A small spectrogram autoencoder, trained from scratch: encoder norm layernorm, encoder depths [7, 7].
Rows from block 2 of the decoder, named by matrix and row number. Each number is 128 + 32 x the weight over its row's rms, rounded and kept within 0 to 255. All counts start at 0. After the name is the row's rms in percent of the matrix's.
# conv: 3x3 conv (decoder.decb.0.0.conv.weight, 256x256x3x3), inputs 117-129, a 3x3 kernel for each
conv.53 062 [126 125 127 129 164 140 116 148 128 153 135 164 118  84 147 163 132 171 128 133 153 148 132 115 156 132 108  95 110 137 150 120 135 159 123  93 113 119 113 155 155 123 113 128 121 133 129 119 116 112 145 121 117 143 125 148 104 150 179 124 116 139 104 156 141 119  88 146 155 116 125 139 107 144 150 106 146 160 159 117 110 148 116 121 120 113 142 135 136 147 177 110 101 118 125 148  90 114 150 125 120 141 147 112 119 150 126 110 108 123 118 122 149 125 110 153 126]
conv.54 081 [132 114 101 130 166 148 142 122 137 180 166 181 120  97 140 130 100 139  75 103 135 163 160 161 168 170 158 123 116 171 137  47 141 130 103 125 121 112 116 166 154 138 142 122 112 176 141 121 102 118 144 123 131  98  79  95  64 126 159 117 128 160 118 154 129 135 110 150 149 137 151 118 100 102  99 167 167 152 188 129 125 143 117 125 161 103 119 182 124 122 144 102  93 135 131 123 117 113 104 203 193 165 189 146 124 170 164 147 130 143 109 120 198 126 152 197 129]
conv.55 104 [124 107 154 117 126 148 160 131 162 146 137 152 147 134 149 173 178 183 119  88  92  97  89 165 113 164 142 168 150 200 103 127 102 151 121 115  19 101  99  92 136  94 123 187 121 168 150 108 116 179 145 150 123 140 122 135 125 133 166 129  99 123 108 106 107  81 115 132 125 147 158 130 124  95  99 147 183 121 128 125 134 227 136 159 158 165 203 114 154 133 167  98  99 120 164 141  91 128  87  99 130 136 121 110 117 175 156 178 105  55 224  88 204 172 159 161 156]
conv.56 100 [119 116 176 141 144 124 127  94 144 103  90 110 128 130 138 168 195 148 143 162 108 150 132  96 179 127 141  94 128 104 166 150 104 181 119 125 135 125 122 138 104 144 170 135 160 103 157  75 137  95 125 157 180 118 147 178 129 146 164 132 117 109 128 105 122  78  69 145 158 126 121 135 100 145 119 116 150  96  97  71 132 136 103 118  77 158 135 166 190 136 201  73  71 122 223 197 134 215  92 137 163 147  93  72 114 132 135 137  63  98 162  88  99 137 153 108 148]
conv.57 099 [134  82 123 157 102 144 151 137 205 127 122 127 139 123 139 139 118 139 180 167 133 122 122  93 118 102 132 148 138 177 133  98 127  59  73 132 103 132 150  75 103 124 116 164 158  58 103 125  93 126 106  98 157 118 113 122 121 126 133 125 110 118 115 106 124 135 110 156 141 116 134 121 131 116 147 134  82 109 121  97 121 164 157 136 145 161 132 150 125 141 153 168 123 136 129 131 168  98  85 162 149 143 128 149 133 136 154 127 135 142 179 133  84 180  85  68 186]
conv.58 102 [171 191 167 114 149 165  96 153 124 176 173 149 130 117 107 151 137 139 164 165 131 150 151 105 106  99 118 107 123 150 103 109  99  66 169 130 128 125  68 164 103 101 180 126 185  84 170 130 144 124  79 162 149 131  64  66  95 110 105 104 111 110 114 100  90 111 152 157 154  70  54 148  84 156 134 133  97 120 144 151 102  62 141 119  79  60 104 100 132 131 183 186 111 202 105 194 143 116 161  83 106 130  74 153 161  87  86  90 193 190 106  98 122 161 108  89 159]
conv.59 084 [124 104 144 137 105 143 131 140 165 130 123 122 144 150 135 147 146 133 161 186 159 124 137 136 117 117 120 150 106  71 133 115  89 123 125 148 192 195 132 185 117  52 175 159 133 131 148 163 135  98 112 128 110 107 161 164 147 121 105 110 115  93 116 108 127 125 131 124 119 135 135 123  81  93 132 111  86 102 117 123 145 101  91  67  94 123 109 143 143 127 160 181 177  52 103 183 146 165 166 107 143 127 120 183 154  92 125 120 141 126 110 114 160 160  98 112 150]
conv.60 066 [128 127 110 113 152 138 132 137 133 197 180 193 190 180 192 207 198 207  84 101 125 134 124 127 135 122 105 120 127 161 137 122 125 163 130 108 154 137 133 193 160 135 133 137 139 162 154 144 124 112 133 128 130 126 108 133  97  92 121  92  93 109  87 145 130 119  84 110 145 106 115 132 110 129 130 162 170 151 184 135 114 169 143 166 150 132 167 197 154 161 148 115 108  75  94 152  88  89 130 115 111 122 112  63  69 112  84  91 134 151 124 147 204 145 135 172 118]
conv.61 103 [112 135 125 153  70 144 118  88 106 121 109 107 123 100 105 157 122 141 151 117 142  85 139  87  99  74 112 133 116 141 182  99 147  58 118 136 150  75 140  73 130 170 137  93  72 123 134 147  92 119 154 125 151 131  86  68  98 147 174 161 111 149 113 162  89 157  93 101 122 119 116 121 143 130 138 134  77 104  98 142 141  91  70 139 219 109  82 150 199 213 107 120 118 193 161   0 146  81 202 141 122 128 113  82 127 140 155 140 129 119 150 103 107 181 159 178 111]
conv.62 113 [150 144 145  96 134 117 162 127 150 151 137 140 167 160 168 142 133 126 138 128 140 138 103 122 141 120 134 104 131 102 113 156 158  99 159  96 108 170 170 133 146 133  96 114 111 177 120 101 104  45 100 141 157 138 159 191 148 135 167 122 146 164 159 133 179  83 132 149 128 154 164  86 151 157 174  80 134 123 125 115 129 172 133 126 130 114 157 174 180 141 108 138 114 116 167 128 121  94  46 129 193 176 106 124 118 158 211 179  79 121 168 127 200 204  93  67 125]
conv.63 149 [146 169  90 164 120 113 121 109 140 129 104 130 141 117 134 116 120 136 135 136 136  95 209   0 127 145 182 148 113  77 118 116 255 163 102  91  97 113  92 143 122 100 171 142 180 116 161   0 123 119 255 114  89 159 132 136 131 134 130 123 125 128 123 147 118 132  91 141 137 126 138 134 104 155 106 162 134 120 118 133  98 114 124 114 125 174  45 144 125 151 108 137 142 114  97 255 130  94 130 129 103 119 152 144 120 131 159 122 105 168  75 102 115 187 138 154 128]
conv.64 085 [174 132 134 130 140 176  74 108 138 134 141 122 100  86  92  78  41  60 117  98 108 126 136 126  79  55  82 150 131 112  56  93 143 115 135 139 131  74 115 135  83  86 150  87  95 134 124  85 153 135  91 139 160 168  88  73  84 155 143 149 157 155 145 115 107 140 161 146 173  68  78 121 144  51  81 119  88 156  88  90 122 122 109 115 143  71  62 157 144 154  83 117 133 201 137  52 106 113 147 130 137 111 120 164 133 133 166 132  87 193 112  67 131 139  98 126 142]
conv.65 062 [128 112 117 145 107 114 142 119 139 117 121 120 141 123 118 126 118 114 122 127 114 125 145 151 113 123 145 153 120  94 127 104 104  92 127 154 140 120 135 144 111 124 160 131 121 112 120 159 129 104 114 138 122 132 135 146 142 141 148 144 136 145 150 106 108 141 156 124 119 133 117 108 175  94  92 189  98  90 134 129 129 133 119 134 147 112 103 129 111 113 105 108 140 136 104 102 155 123 107 122 107 100 131 140 136 120 141 132 122 148 113 126 162 131 111 117 106]